A small segmentation model, trained from scratch.
Model: 64-pixel images, arch vit, norm layernorm, patch size [8, 8], layers 12, width 160.
Training: 4000 steps, held-out accuracy 95%.
Rows from block 6 of a small segmentation model, named by matrix and row number. Rows with one number belong to one neuron. Each number is 128 + 32 x the weight over its row's rms, rounded and kept within 0 to 255. All counts start at 0.
Before each neuron's rows are labels from the 100 images, of 14976, where the neuron reaches its largest size: "responds to" is what is common among them. Only what is clearly more common there than usual is listed. The data: larger renderings of crowded toy scenes. In brackets: how many of the 100, against the usual share in percent.
# gate: MLP gate (model.blocks.6.mlp.gate.weight, 416x160), inputs 0-159
# fc1: MLP up (model.blocks.6.mlp.fc1.weight, 416x160), inputs 0-159
# fc2: MLP down (model.blocks.6.mlp.fc2.weight, 160x416, transposed), outputs 0-159

responds to: barrel (90 vs 12.8); largest object: barrel (80 vs 6.6)
gate.41 [ 86 100 117 124 178  81 158 125 155  88 193 157 185 121 109 197 136  68 158 104 116 147 157 160 110 100 174 116  92 133  92 124 106 119 141 159  93 103  96 109  85 193 176 114 145 117 127 153 134 167  94 123  96 172 153 144 188 111  85 168 131 163  76 105 164 152  76 152 118 111 114 145 103 131 162 136 114 197 162 105 162 168 174  91  68 131  95 134  87 121 120 132 135  97 132  89 147 132 110 112 153 144 177 100 103 141 149  63 104 131 113 104 174 152 179 147 107 100  69 142 129  69 195 127 130 145 128 133 159 113 102 172 142 171 124 133 134 130 155 173  94 126 107 186 108 101 140 106 139 121 122  97  93 118  52 114 157  71 126  58]
fc1.41 [136 217 168 127 185 126 173 178 134 122  90  77 106 137  89  97  96 144  95 122 124 109 131 143 155 190 129 156 102 180 131 118 150 170 126 119  94  69 174 155 127 136 104  90 137 136 104 108  73 164 171 133  96  71 168 156 106  98 116 124 165 135 178 196 110 107 127 129 140 125 115  77 160  82 107 165 113 147 161 147 149 134 101  98 149 142 121  86 157  97 151 136 107 151  85  99  88 124 161 136 147  73 125 155 115  85 107 116 124 116  99 159  17 148  97 122 103 126 111 107 158 154  97 102 123 130  97 159  98 127 123 165 131 179 124 175  87  93 167  61 179  89 230 148  96 140 136 137 145 163 137 135 158 147 157  94 123 148 141 111]
fc2.41 [ 98 178 172  79 103 115  87 121 148 110 110  95 158 157 189 120 154 116 114 105  97  79 140  83 141 109 117 191 110 127 112  67 173 146 129 164  88 152 160 133 108 120 114 112 137 153 107  97 155 142 160 124 115 110 152 112 159 104 141 145 123 154 162  82 120 136  71 134 140 111 115 123 150 104 106 167 114 173 175  74 109  92 164  76 127  86  91 191 104 108 111 118 141 134 116 158 153  78 129 210 143 119 160 117 115  89 130 137  71 161 121  96 185  82 134 180 104 106 133 168 145 105 138 148 120 203 163 122 117 128 105 117 126 116 151  39 172 110 125  97  60 147 156 168  71 141 109 114  84 101 223 113 166 172 152 122  82 121 128  92]

responds to: flower (96 vs 13.1); largest object: flower (34 vs 1.3)
gate.237 [108  99 138 123 136 131  68 123 129  96  70  96 136 134  84 145 143 140 101 134  97 162 131 108 140 224 152 158 110  66 149 144  83 140 119 145 111 147 124 132  83  10 119 105 149 135 133 159 190 149 126 109 117 113 151 192 173 160 165 158 129 107 138 138 176  97 108  72 172 150 139 160 175 185 126  90 110 135 126 138 100 154  86 158 108 119  89  86 128  86 118 129  81 144 184 203  92 138 162  99  93 123 109 182 122 131 158 145  62 125 122 141 161 127 141 122 160  63 128  92 115 146 118  79  89 131  87 118  85 124 150  80 151 129 121  66  90 197 123  94 190 117 171  95 122 139 133 136 103 148 106  84 131 133 130 129 142 132 152 134]
fc1.237 [114 104  77 215 134 152 163  94 134  88  89  71 123 178 131 125 117 154 167 166 136 148 138  73  88 147 121 152 114  66 171 188  92 109 116 175 109 150 110 118 208 109 117 116 114  76 158  90  67 133 125 117 149 120 184  75 150 143 112 131  81 131 102 154 163 146 121 125 114 130 111 119 137 180  47 125 102  74 151 154  92 172 101  75  90 130 119  48 168 120 117  81 162 190 178  98  76  87 153 134 152 142 115 176 114 157 108 125  50 128 117 160 139 158 129 119 120 106 111 141 107 152 129  98 150 154 100  83  98  81 123 137 102 120 117 146 151 140 133  79 113 127 168 140 143  92 100 121 138 168 122 134 174  92 151 116  93 140 132  90]
fc2.237 [164 127 150 121 106 170 197  98 141  82 112 151 156 161  67 151 112 159 136 100 146 175 144 137  95 103 111 118 100 182 174 127 113 109 140 166 167 153 115 137 166 173 130 144 160 124 132  76  59 141  92 186 101 118  89 178 131 134 211  99  68 116 163  93  93 191 157 160 115 139 136 120 107 175 143 120 113 133  96 133  99  99 150 132 137 129 185 158 160  94 110  99 132 110 204  90  74 107 105 138  20 135 144 155 111 185 129 112 152 155 160 132 100 150 195  86  93 118 127  95 110 122 101  85 109 226 166 131 103 141 108 123 109 117 109 134 109 104  94 164 114  83 122 117 101 151 142 130  96 122 119 132 176 102 137 153 144 159 123 132]

responds to: barrel (82 vs 12.8); largest object: barrel (58 vs 6.6)
gate.60 [129  87 177 103 166 171 137 117 133 153 137 123 107 126  91  99 153  70 138 192 143 133  87  72 160 141  94 150 130  80 189 126 139 164 156 117 152 101 141 162  95 130 112 132 128 158  98 149 152 138 173 118 133 173 152 224 157 128 154 171  77 132 121 182  94 146 157 132  56 106 141 121  73 117 127 115 100 194 174 137  32 164 139 180 158 102 115 148 106 123 146 131 128 124 114 162  96 109 102 133 110 142 100 109 125  96 110 111 122 147 101 159 152 126 156  46 186 135 131 211 136 111 139 162 128 144  99 123  93 129 151 115 126 144 144 135  89 136 121 185 141  95 124 176  87 160 148 186 114  71  97 108 158  84 150 131  80  68 112 159]
fc1.60 [147 188 188 116  92 135 188  97  76 103 130 106 108 142 171 115 154  57 134 139 123 119 140 129 144  48 113 124 187 119 163  90 104 146 186  88 144 123  88 117 169 127 161 151 177  86 198 108  52  96 114 118  85 159 166 125 121 101 149 144 100 103 105 110 126 103 199 150 109 101  83 143 118 111 173 115 109 144 193 120 115 192 156 116 141  87  91 148 147 100 144  82 129 117 165 160 122  90 162 147 155 168 105  67 118 111 138  94 143 144 152 105 157 194 129 164 150 142 126 147 136  91 136 141 143 123 136 231 134  72 122 127  94 111 109 131 121 142 111 153 166 142 156 182 140 136 114 193 102  85 103 133  95 138 110 130  99 147  88 106]
fc2.60 [172 149  96 159  85 140 160 125 172  78 116 133 139 209 131 113 162 136 162 171  94 119 117 119 108 134 141 118 125  99 120  85 133 140 180 109 180 156 146 158 197 170 178 105 150  90 157 139 124 144  81 126 110 150 106 103  71 110  98  78 114 156  93  97  86 151 144 109  72 146 188 159 131 140 107  93 151 155 132  97  89 167 121  54 126 118 150 121  95 132 185  70  80 176 159  74 112 125 153 144 184 124 169 115 103  96 160 135 163 125  46 152 143 146  94 107 107 133 156 148 148 139  87 143 133 137 103 146 149 203 143 118 131  61 170 129  84 136 170  73 178 145 127 113 144 133 101  96  94 183 149 169 132 143  95 120 161 143  86 147]

responds to: flower (100 vs 13.1)
gate.87 [ 95 144 100 134 182  39  93 118 144 131 139 122 126 138  95 100 168 146 164 180 123 188 166 107 107 160  91 204 127 129 178 114 132 170 104 168  99  79 123 158 156 100 143  61 166 134 160  97 143 117 107 122 107  92 132 155 120 159 152 118 107 155 113 172 124 107 180 170 138 107  70 127 130  74  85 112 100  73 179 131 146  86 154 129 148 159 149 127 204 200 105 169  84 108 131 142 136  91  87 151 122 117 143 135 127 125 112 104 123 134 169 142 175 209  93 122 184  88  74 137 134 139 164  92 139 101 154 130  92  85 161 130  87 189  99 133  65  71 113 157 134 133 103 117 109 146  97 121 155 163 168 121 147 115 123 151 103 115 168 143]
fc1.87 [128 113 115 126  81  51  80 129 179 151 135 130  71  78 122 147 163 179 189 159 111 160 130 110 143 169  95 177 160  64 150 124 122 105 151 138 171 180 118 169 120  93 140  60 142 106 175 116 129 180 101 139 107 142 125 176 136 172 116 137 119  89 138 147 124 159 167 100 141 152  82 132 188 101 132  84  93  88 106 187 117 105 182 135  85 109 101  88 166 157 103 182  72  59 113 177  91 129 142 186 174 118 119 157 154 145  70  72 162  69 163 114 146 141 130 148 184 115  90 183 122 135 112 108 115 145 135 119 138 135 132 160  88 150 116 140 102 107 133 143 179 134  88  67  95 130 128 116 115 100  92 141 134 107  83 108 120 110 117 139]
fc2.87 [118 155 112 159 109 168 124  90 114 138 138 142 138 135  84 105 108 158 103 129  62  61 154 123 131 137 134 152 155 122  98 186 109 146 150 181 164 187 134 146 104 154 128  73 140  95 135 129 124 134 127 189 119  92  98  92 141 149 148 107 140 134 148 136 136 108 139 127 136 175 142 173 150 138 158 167  75 144  95 128 183  89 125   2 129  92 155 153 163 144 107  88  73 106 146 102 122 124 126 113  93 127 145 107 104  69  79  78 140 114 128 192 182 164 193 131 106 125 125  86 154 103 115 149  78 164 125 164 173 109 111 128 137  72 111 154  54 160 127 158 138 121 133  55 147 191 158 148 118 135 172 126 118  84  97  98 138  82  70 123]

responds to: chair (46 vs 12.8); truck (34 vs 12.8)
gate.380 [162 134  80  92 201 133 144  94 104 108 214 108 118 137  85 139  68 103  84 101 162 132  98  69 152 137 137 142 109  91 144  68 182 135 142 143 131 183 103 198 150 107 155 131 134  84 139 114  81 113  80  98 183 115 135  86 150 110 120 124 174 141 120 124 117 145 195  99 114 109 132 103 130 125 130 159 164 141 157 102 129 143 168  97 107 144 130 124 153 145 165 163 102 104 125 113 119 120 158 122 129  80  41 181 133 153 142 149  87 140 175 186  94 151 130 104 130 124 114 138  45 125 105 116  58  91 168 154 181 161 127 155 156 179 108 124 147 161 109  65  76  97 104 155 120 134 127  97 111 203  92 120 104 123 108 115 157  93 156 109]
fc1.380 [133 143 102  93  87  96 128  95 107 118 118 100 127 132 159  86 120 120 120  53 105 105  47 156 121 110 135 106 129 104 129 125 126 199 112 165 114 209  64 137 180 135 166 146  79 151 156 106 112 140  72  96  87 142 109 187 100 159 180  98  99 135 119  42 110 148  99 124 140 144 136 169 193 117 162 173 167  70 129  90 185 129 105 108 197 137 128 107 151 116 128 166 115  71 129 107 139 108 123  91 165 130 145 123 159 143 133 132  92 132 201  83 185 164 106 122 113 136  74 103  91 104 111 151 106 109 147  96 158 141 162 178 101 125 118 165  92 179  93 156 180 160 122 140 108 150 116  92  99 134 152 145 178 165 118 134  79 140 142 131]
fc2.380 [146 144 180  58 154 107 171  93 126 161 180 143 115 137 122 111  88 126 193 106 175 130  94 157 118 156  87 170  75 127 136 138 193 142 108 152 214 160  88 136 124 153 123  90  71 153 121 134  89 107 161 102 132 112  91 126 116 166 100 221  75 156  99 150 168 107 154 173 159 126 141 192 106 119  77 163 150  92  70 130 124 127 139 157 112  93 152 109 134 139 130 138  92 145 138  75 121 171 143 125 173 147 162 107 135  95 111  82 153 105 158 109 166 123 161 150 123  92  88  69 115 100 100 167  86 111  94 128 157 138 134 112 143 149 162  75  94 105 109  92 101  97 119 101  64 122 148  91 131  93  89  99 130 141 138  98 122 123 164  45]

responds to: flower (38 vs 13.1)
gate.211 [ 88 123 106 164 146 105 130  86 102 133  98 107 126 154 123 125  83 163 153 178  71 203 101  98  99 154 154 198 133 140 179 121 153 152 149 103 168 122  57 155 106  88  69  93 138 129 101  91 133 127 192 114 136 140 200 145 189 166 103 134 147 101 129 155 178 103 144 147 117 149  81 141 154 117  95 137 113  44 107 123 190 167 129  99  75 102 139 139 108 178 118 120 139 107 132 124 134  28 149 157 119 121 185 115 128 166 143 147 153 124  94 143 119 159 188 127  96 125 157 133 126 154 172 116  90  71  83 131 161 146 180 154 152 161 106 122 108 127 162 161  87 115  57  95  77  93 141 130 105 115 151 122  90 123 123 148 148 125 115  88]
fc1.211 [ 58 127 162 138 121 137  78 107 155  93 135 132 134 120  41 128  57 152 134  95  94 130 129 115  79 135 172 135  82  94 174 187 152 149 144 135 179 155  93 133 144 115 104 117 154 118  70  90 138 139 140  68 127  71  92 159 108 192  89 120 123 143  76 153 198 142 170 203 120 210 175 149 155 106 149 133 114  96 136 169  85 116  82 159 117  94 166 146 133 150 123 147 150  65 125 169  94  90 176 153 142 147 100 151 114 172 125  82 126 134 123 122 140 144 146  74 141 131 187 159 105 206 149 113 130 100 132 112 125 153 130 100 161 161 171 120 137 111 151 173 137  79 164 110 146 133 110 128 164 117 161 138 103 142 107 114 143 115  63 122]
fc2.211 [113  56 107 119 158 169  95 133 123 146 133  93 127 171 107 194 165 165  93 113 145 149 119 145  98 145 181 120 109  77 134 163  81 132  99 128 106 185 189  99 148 104 103 106 101 166 178 132  67 128 126 188 119 108 173 125 148  82 104 138 166 154 122 130  77 111 135  57 138 129 165 130 166 145 146 118 125 118 118 170 147  93  67 107 116 175 108 121 184 126 115 113 111  49 131 200 127 133 128  88 111 203 195 119  90 146  93 112 127 145 143 158 124 122 132  65 141 135  89 106 144 152 148 132 133 127 103 110 130  79 176  93 109 119 105 127 188  86 207 156 109 122 167 161 121 100 141 138 148 189 154  95 140 139 131 131 116  66  96  86]

responds to: chair (91 vs 12.8); largest object: chair (27 vs 2.1)
gate.195 [109 107 130 125 107 126  99 153 112 151  66  68  87 130 147 123 109 161  88 102 196 101 180 129 154 149 145  98 116 161 172 133 146  92 144 129 117 122  86 124  84  95  88 139 151  96 129  93  86  66 112 117 145  86  97  50 105 135 113 155 106  88 153 144 146 157 148 121 126 142 147  81 109 133 105 123 138 127 198 151 129 195 203  51 189  69 141  35 170 121 148  85 188 115 132  96 125 126 157 166 123 129 148 190 148 105 135 105 164 140  96 134 127 154 111 129 128 204 118 113 141 162 181 119  92 134 124 129 110  97 159 109 160 134  65 132  66 173 167 102 148 117 113 127 171 102 131  91 119 158 126 140 152 101 141 118  90  88 105 153]
fc1.195 [ 83 163 166 112 126 116  97 138 176 153 157 109 158 107 148 128 149 119 126 150 129  77 148 121  94 136  89  76 149 128 147  54 123 138  79  93  97 154 141 148 114 129 124 123  84 117 181 184 150 126 153 115  97 121 140  98  98 131  66 113 132 146 106  77 102  91 102 201 178 132 124  83 104 153  79  70 152 118  99 140 129  87 103  92  79 119 123 154 185 116 157 144 124 149  94 106 111 141 156 107 143 142 212 136  96 134  85 159 167 113 128  62 206 139 165 105 140 137 113 150 166 162  52 135 123 118  96 167 130  85 111 165 133 195  93  76  76 112 189 128 103 106 200 156 103 127 119 141 130 126 116 106 154 111 157 167 166 113  68 138]
fc2.195 [103 117 193 127  82 103 162 148  92 154 147 154 109 125 161 145 111  95 113 172 121 115 142 107 111  80 124 124 130 147  87 195  88 139 110 114 105 105 110 126 103 132 159 144 144 117 129 122 136  90 160 189 134  79  90 175 136 171 199 193 146 113 132 192 104  88 141 155 174 112 142 120 124 133 121 137 108 108 156 205  95 123 101 143 159 123  94  71 129  88  91  88 187 128 112 157 103 148 136 135 200 177 219  97  74  98  73  91 132  99 101 103 141  99  84  93 176 140 108 124 129 134 151 102 132  35  99 154  74 116 121 188 160 119 147 140 141  71 100 132 126 140 107 103 127 147 165 162 139 124 123 162 160  95 116 164  93 138 118  78]

responds to: barrel (34 vs 12.8)
gate.289 [149 189 119 151 124 125 101 136 156 106 169 129 139 125 100  96 150  99 118 142 176 145 163  92 156 116 149 121 187 141 162 155 102 127 155 147 126 117 132 132 139  73 139 101  94 102  57 113 102 147 139  83 213 140 158 169 155  98 155 126 166 157 189 110 106 149 161 132 135  57 185 152  72 192 134 142 153 117 141 121  86 161 164  66 136 130 127  81 115 114 160 161 140  71 146 130 102 119 122 171 187 124 140 106 109 130 185 100 127  67 141 166 127 147 154  39 190  89 128 127  93 120 155 188 104  79  93  98 124 143 110  77  89 130 103 129 144 138 145 163  96 122  78  96 104 116 113 164 147  61 121  67 160 143 122 102 101  84 113 134]
fc1.289 [109  94 153 165 156 122 157 104 163 151 145 131  86 112 157 104 103 154 122 147 109  99 160 129 138 168 112 136 200 112 166 129 159  78 123  98 176 171 138 162 122 143 151 160 113 123 105  89 140 141 127 120 101 179 122 107 137 166 196 174  64 125 131 144 124 109 161 133 130 101 129 117  97 117  97 133 129 103 131  92 104 141  75 111  75 141 176 136  48  79 115 119 107 143 150 191 141  99 150 100  99  95 152 102  71  66 144 194 116 149  73 127 109 144 195 169 139 163  77 160 118 132 156 156 138 101 150 147  59  75 141 113 120 121  88 161 148  84 171 193 145  90 144 108 138 140 115  79 136 148  57  91 137  83 173 135 161 203 148 102]
fc2.289 [201 140  66 135 127 143  80 147 179 122 173 123 106 122 133 120 160 160 158  85 186 132 191 163 115 162 130 103  87 126 105 137 139 125 142 143 117 123 131 113  88 185  98 162  57 131 117 138 183 134 143 117 144 104 125 189 156  77 158 110 134 176  94 108 130 138 129 155 112 177 125 118 183 109 121 141 100 229 116 150 156 114 152  80 110 112  99 144 144 121 169 130 142 135 113 108 109  70  72 110  57 121 122  92 120 127 119 107 172 117  93 138  78 102 112 154  85 161 200 114 138  77  84 172 118 149 126 138  91 147 177  71 116  89 142  71  99 163 101 150  42 131 125 118  90 107  88 164  87 131 148 151 147 149 125  98 121 155 128 165]

responds to: chair (33 vs 12.8); dog (31 vs 11.9)
gate.378 [178 135 146 106 124 111 153  54  49 102 166  97 106  95 109  97 147 122 144 123 156 115 104 126 137  96 127  83 133 147 166 115 115 148  99 139 172 107 151 130 138 167 132 159 130 219 147 145 152  98 157 128 118  99 105 110 185 174 152  79 129  79 156 123 132  73 132 196 114 142 158 107 130 143 140  61 106 137  78  89 173 128 104 130 134 147 113 134 141 144 166 139 116 105 137  84 196  80 141 160 108 138 152 149 100  97 105 177 156 168 105 162 103 134  57 131 161 119 151 123 148 150 145 147 201 139 128 100  39 173  84  98  92  81 161  96 136 212 127  97 141 108  65 115 109 109  86 120 132 134  96 102  97 135 138 179 143 116 151  81]
fc1.378 [169 148  70 143 143 100 164  98 105  46 162 154 136  96 102  78 121 146 168 116 137 101 147  81  74 100  66 151 115  97 157 119 155 152 177 160 140 148 114 193 162 134 142  96  90 109 124 101 158 155  89 129 124 117  91  72  99 128 118 118 155 121 128 155 149 114 113  95 154 125 155 163 142 121 194 161  85  83  80 152 104  72  77 131  95 175 114 140  84  72  95  94 136 184 173 101 140 172 108 153 137 127 144 136 102  85 186 143 121  72 145  95  98 199 192 131 155  53 120 114 199  86 102  88  87 154 105 120 134 114 154 135 127  99 155 127 146 156 139  97 141 153  92 127 129  89 128 117 110 136 165 148 134 135  76 107 149 106 141 183]
fc2.378 [151  94 131 147 132  74  99 154 116 131 135 112 121  95 116 158 109  94 204  82 156 119 117  94 122 135  74 108 123 140 157  84 188 132 136 166 185 157 109  97 106 118  76 118 147 148 119  90  95 112  32 143 146 120 118 125 145 188 146 128 168  94 191  70 148 144  74 140  97 143 157 128 182 112 105 110 119 130 113  91 105 151 130 145 131 148 109 148 129  70 183 133  73  91 139 134 179 144 103 100 100 143 115 121 112 141  77 118 143 165 138 153 103  95 116  76 144 176  85 142  86 123 181 134  73 159 149 124 156  81 144 100 140 118 161 161 186 184  82  64  90 158 112 127 182 128 117 150 155 190 112 123 176 101 160 191 117 161  92 109]

responds to: barrel (100 vs 12.8); largest object: barrel (81 vs 6.6)
gate.268 [118 144 128 123 104 132 117 131 156  72 119 188  73  98 133  95 155 110 101 117 120 189  87  95 118 112  88 132 122  79  96 139 135  74 159  87 140 148  98  91 168 169 114 134 152  98 136 120 202 127  56 171 157  93 178 175 119 158  82 164 127 132 133  75 126  90  82 142 188 139  96  73 124  97 144 142 130 142  90 148 132 106 102 204 180 136  92 119 150 140 120 145 168  89 163 138 129 119 164  82 189  84 123 124 163 163 108 121 190  80 116 144  72 107  77 138  65 101 131 123 158 180 150 142 127 154 133 108 141 124  87 164 149 173 137 109 191  99 132 144 133 164 136 106  91 140 131  70 128 145 105 106  74  74 144 102 101 139 172 156]
fc1.268 [131 145  96 118  60  90  94 116  99 178 150 106 125  98 124 104 119 148 136 129 137  96 182 128 162 139 151 142 114 112 151 107 176 170 118 178 166 152 158 142  72  99  66  93  81 119 155 140  77  86 176  95 190 131 133 129  87 120 116 120 142 118 150 122 178 112 126 102  45  90 123 164 103 131  85 101 170 110 191  69  59 200  79 113 126 120 203 104  98 145 148  74 129  87 135 105  84 165 102 121  93 123 118 128 129 129 175 164 109 139  95  76 127 130 144  95  69 122 152 131 109 131  93 165  73 111 112  88 127 149 177 143  92 154  99 129 182 145  68 148 145  91 108 119 165 150 162 136 165  88 128 127 152 137 134 139 157 135  67 123]
fc2.268 [186 186  67 139 114 163 110 122 182 182  85  98 161  78 172 107 127 140 137 135 188  97 116 150 161 129 124 179 141 118 184 105  68 166 132 137  76 107 129 153  95 122  83 147 114  82 168 126  62 135 176 174 169 131  85 109 150 109 122 102 149 108 116 129  89 160 148 125 154 146 158 109 138 158 131 120 126  63  93  97 101 126 130 148 109 126 112  87  70  94 118  71 111 123 147 124 111 151  73 116 168 145 146 144 172  53 150 134 100 107 135 128 129 155 145 185 143  91  47 127 147 132 107  57 158 113 122 198 117 104 104 139 154 130 114  92 156  98  92 106 165  91 116  83 165 169 132 127 171 184 152 126 162  99 153  71 112 136 105 129]

responds to: chair (65 vs 12.8); light from behind the camera (50 vs 24)
gate.161 [133  89 171  58 156 179 121 183 135 160 139  91 127  71 130 112 100 107 146 123 149 118 116  96 148  52  97 138 121 123 155 181  80 170 116 151 126 101 134 114 163 114 123 128 150 159 160 129 200 152 137 123 160 130 137  94 114 152 107 172 167 107 143  82 132 106 139 105 105  87 127 138 126 151 117 108 164 144 110 169 125 105 186 125 111  92 228 126 163 155 120 114 100 134 130  97  91 130 114 176 191 141 173 179  66 168 100 162 121 123 175 193  86 169 174 139 141 159 157 111 102  75 168 135 103 120 103  94 160  82  94 104 115 102  27 182 141 162 113 120 195 124 138 101 148  92 121 127 132 104 115 114 108 102  84 153 160 120 112 151]
fc1.161 [142 149  80  86 145 119 117 134 124 164  56 120  99 203 136 136 152 109 146 178 102 173 128  84  92 110 119  91 141 157 154  77  94 124  38  64 125 170 111 135 107  80 176  77 107 137 105 140 130 142 154 143 154 133 200 193 136  84 102 116 101 153 174 151  85 112 115 137 131 117  73 152 104 134 104 129  91  97 141 156 149 126  42  75 159 169  73 107 148 168 137 152 143 141 148 124  90  84 110 104 133 141 117  78 168  67 153  81 122  80 130 131 161 137  79 138 159 115 144 151 117 170 166 119 121 134 137 199 123 132 123 163 104 133 164 121  69 123 130 143 106 134 121 164 149 153 142 117 136 166 130 133 136 186 149 126  41 143 171 131]
fc2.161 [110 182 144 120 145 114 148 106 121 124 155  97 135 123 107 106 161 109 142 151 103 153 120 111 130 166 118 188  80 110 102  98 128 126 150  69 161 136 156 118 155 165 166 200 157  81 125 157 172 181  93 122 151  95  80 122 102 127  72 100 165 110 117  55 115 110 106 130 118 116  94  89  88 160  86 107 140 122 118  67 173 158 130 152 177 167  82 160 170 132 153 148  97 177 109 122  95  95  72 197 107 152 174 121 136 148 133 124 157  67 158  81  98 125 103 116 174 130 102  42 105 114 152 104 127  75 143 203 156 138 124 117 112  96  55 100  87 133 121 121 126 152 143 104 153 157 120 179 106 131 200  74 148 165 155 122 143 149 111  95]

responds to: barrel (98 vs 12.8); largest object: barrel (56 vs 6.6)
gate.280 [ 52  78  95 120 136 149 165 158 159 127 154 114 123 145 132 148 124 116 125  61 103 185 130 105 121  91 103 161 137 149  91 128 128 150 117 117 110  81 114  94 173 106 144 192  81 136 144 192 180 108 126 144 125 188 141 113 169 134 170 119 113 148 147 119 151 164  62 138 151 112 131 158  84 147 104 141 130 149 103 108 163 133 112 145 172 159 168 116 109 174 119 127  86 144 136 103  85 104 116 121 180 135 174  77 126 136  80 154 200 132 168 145 149 126  94 119 141 148 119 159 117  69 124 111 120 127 167  88 157  80 119  56  93 127 151 200  36  64 131  82 123 158 158 139 138 106 158 157 176 127 134  85 162 139 218  92 131  96 122 133]
fc1.280 [136  81 167 144 152 152 110  34 112  82 117 139 207 101 110 148  60 110 168 159 158 151 178  63 115 108 164 112 143 114 147 106 115 124 161 180 101 136 102 125 118 142 112 149 128 133 124 115  59 164 157 145 186 151 125  96 122 159 177  88 129  78 136 190 137 107 150 103 111  82 102 113 143 164 160 125 160 118 154 126 129 132 168  98 160 132 135 134  95 103 115 118 160 174 100  79 168  86 148 142 163 160 158 142 141  67 101 150 113 149 165  59  85 122 152 146  99 142 108 168 100 103 104 105  99 128 152 158  94 120 105 127  76 143 145 122 149 127  65 107 191 122 167  81  83 177 124 171 174  82 133 135 173 118 136 122 163 129  45 129]
fc2.280 [151 206 106 126 144  81 157 191 157 132  90  56 145 124 159 118 133 139 124 149 131 122 193 131  94 154 150 166 129  56 160 173 112 113  85 186 129  75 125 133 104 121 131  87 120 161 162 148 119 167 111  85 145 138 130  99 141  81 133 165 106 123 101 152 131 130 151 181 155 138  80 125 135  87 162 132 116  97 113 181  91  53 118 130 136 116 119  42 130 168 106 149 155 149 116 116 159 122 137 175 200 136 105 114 127 109  90 129 157  87 150 165 128  90  81 188 102 147 116 116 128 156  76 103 105 159 171 186 182  81 148 112 132 139  92  62 196 116 105 128 107 100 161 121  82 194 135 131 123 146  86 118 120 101 125 158 105 123 129  77]

responds to: barrel (77 vs 12.8); largest object: barrel (50 vs 6.6)
gate.286 [114 204 154 159 169 165 151  98 128 156 103 117 166 123 101 133  75 118 114 193 106 142 153 144 148  72 144 129 116  82 147 110 135 135 128  67 126 159  72 144 102  90 115 151 106  95 126 143 131 119  61  99 131  96 129 120 163 140 118 107  98 155 167 142  78 130 113 197 131 114 227 127 110 120 118 154 147  79 111  93 135 196 103 122 162  88 105 130 106 104 137 165 149 105 133 136  84 145 102 129  78 172 139 196  84 196 111 130  84 133 116  99 106 183 144  77 128 100  88 113 113 124 117 187 107  77 160 100 117  57 109 164 154 183 166  88 101 103 127 152  85 149 139 150 143 120 100 133 125 115 141  91 102 194  81  86 121  94  88 147]
fc1.286 [175 108  65 149  75 148 121 123 177 138 148 205 154 135  90 171  69 128 133  77  71 155 110  87  75 116 160 129 141 166 126 137 143  85 148  98 128 164 120  89 128  86 160 122 143 155 155 160 133 191  99 110 122 153 146  65 121 121 178 113  92 120 125 173 125  69 111  98 198 149 105  84 135 113 175  90 127 186 144 170 149 116 134 155 103 148 124 124 145 152 150 112 143 177 113 154 121 165 186  51 183 130  58 124 174 118 134 179 110  77 178 180 145  82 133 172 116 137 132 118 154 170  54 155 100 144 156 121 163 150 141 111 137 140 137 136 167 131 101 103 127  76  92 108 167 165 142 153 104 121 136 115 109 108 107 138 123 131 180 138]
fc2.286 [134 118 103 135 127 162 125 156 175 118  85 122 108  85 141 200  93 212 108 158 193 102 138 103 127 140 107 207 119 166 110 123 122 106 116 141 137 133  79 115  89 121 110 143  93 133 137 115 109 132 145  91 159 121  86 160 125 141  92 123 109 129 124 123 126 102 130 155 111 155 117 152 115  93 133 156  62 113 151 123 165 167 115 188 116  97 105 142 111 111 142 106 142 139 119 118 190  89 128 134 117 122 185 123 106  36 139  39 108 104  84 192 103  67  82 175 168 128  92 165  94 113 115 148  97 186 149  80 131 133 136 221 103  99 132 151 139 128  95 111 175 139 189 125 183 183 159  91 111 156 142 164 143 140 100 126 131 124  96 185]

responds to: barrel (100 vs 12.8); largest object: barrel (64 vs 6.6)
gate.120 [103  96  74 165 137 133 149 150  90  94  60 104  83 120  89  80 153 104  85  88 158 132 128 131 143 163 178  97 108  92 110 160 150 108 182 156 155 144 139 127 123 162 143 124 110  68 158 186 152  71  82  69  97 146 152 183 140 113 111 172 111 122 130 114 171 104 108  64 130  93 140 131 116 161  95  71 128 159 133 123 124 129  86 126 206 145 168 156 120 193 129 137  88 106 163 117 140 136 146 110 102 109 157 110 137 193 185  77 175 130 135 138 139 122 114 144  75 121 138  79 166  91 119 147 186  96 131 111 183  64 167 136 154 156 149 136 140 131 129 182  86 134 125 174 198  86 139 103 128 141  90  99 118 139 154  76 103 166 101 138]
fc1.120 [101 117 145 157  95 127  86  90 136 171  72 114 117  98 123 141 167 133 142 178 115  91 121 126  55 117  42 101 126 157 135  92 148 106 127 138 140 150 151 127 163 102  96 119 208 124 120 123  94 117 119 138 174 119 146 130 122  94 145 134 121  71  79 152 129 142 139  86  97 120 122 126 126  78 100 113 119 194 147 150  92  86 124 151 152 112 132  87 136 138 120  95 150  86  95 159 140 197 174 134 143 139  21 166 125 119 145 134 141 156  80 113  87 141 137 120 137  73 135  92 143 108 104 171 157 145 102 116 102  97 190 162  53 125 136 140 209  99  47  92 174 108  98 155 170 139 170 145 124 126 112 106 163  86 111 136 102 182  83 162]
fc2.120 [198 110 111  98  91  78 115  93 205 184  99 122 140 118 132  62 155 139 151 133 125 101 174  94 110 131 120 147 138 110 206 105  84 166  79 142 134 147 173 162 164  91  87 159 136 146 146  76 102 109 143 124 199 114  97  89 163 116 130 104 126 165 166 122 106 122  74 118 100 104 129 147 115 109 130  93 162 135 147 164 104 127  78 128 141  71  88 114 113 153 122  96 115  98  81 171 198 119  99 190 138 170 165 130  98  60  93 172 112 147  92 125 136 178  77 133 175 116 155 166  71 169 116 118 142 102 146 142 119  96 162  98  92 124 123 115 139 140  72 153 160  87 122 140 152 156 176 142 158 165 171  87  99 139 143  86  99  98  97 139]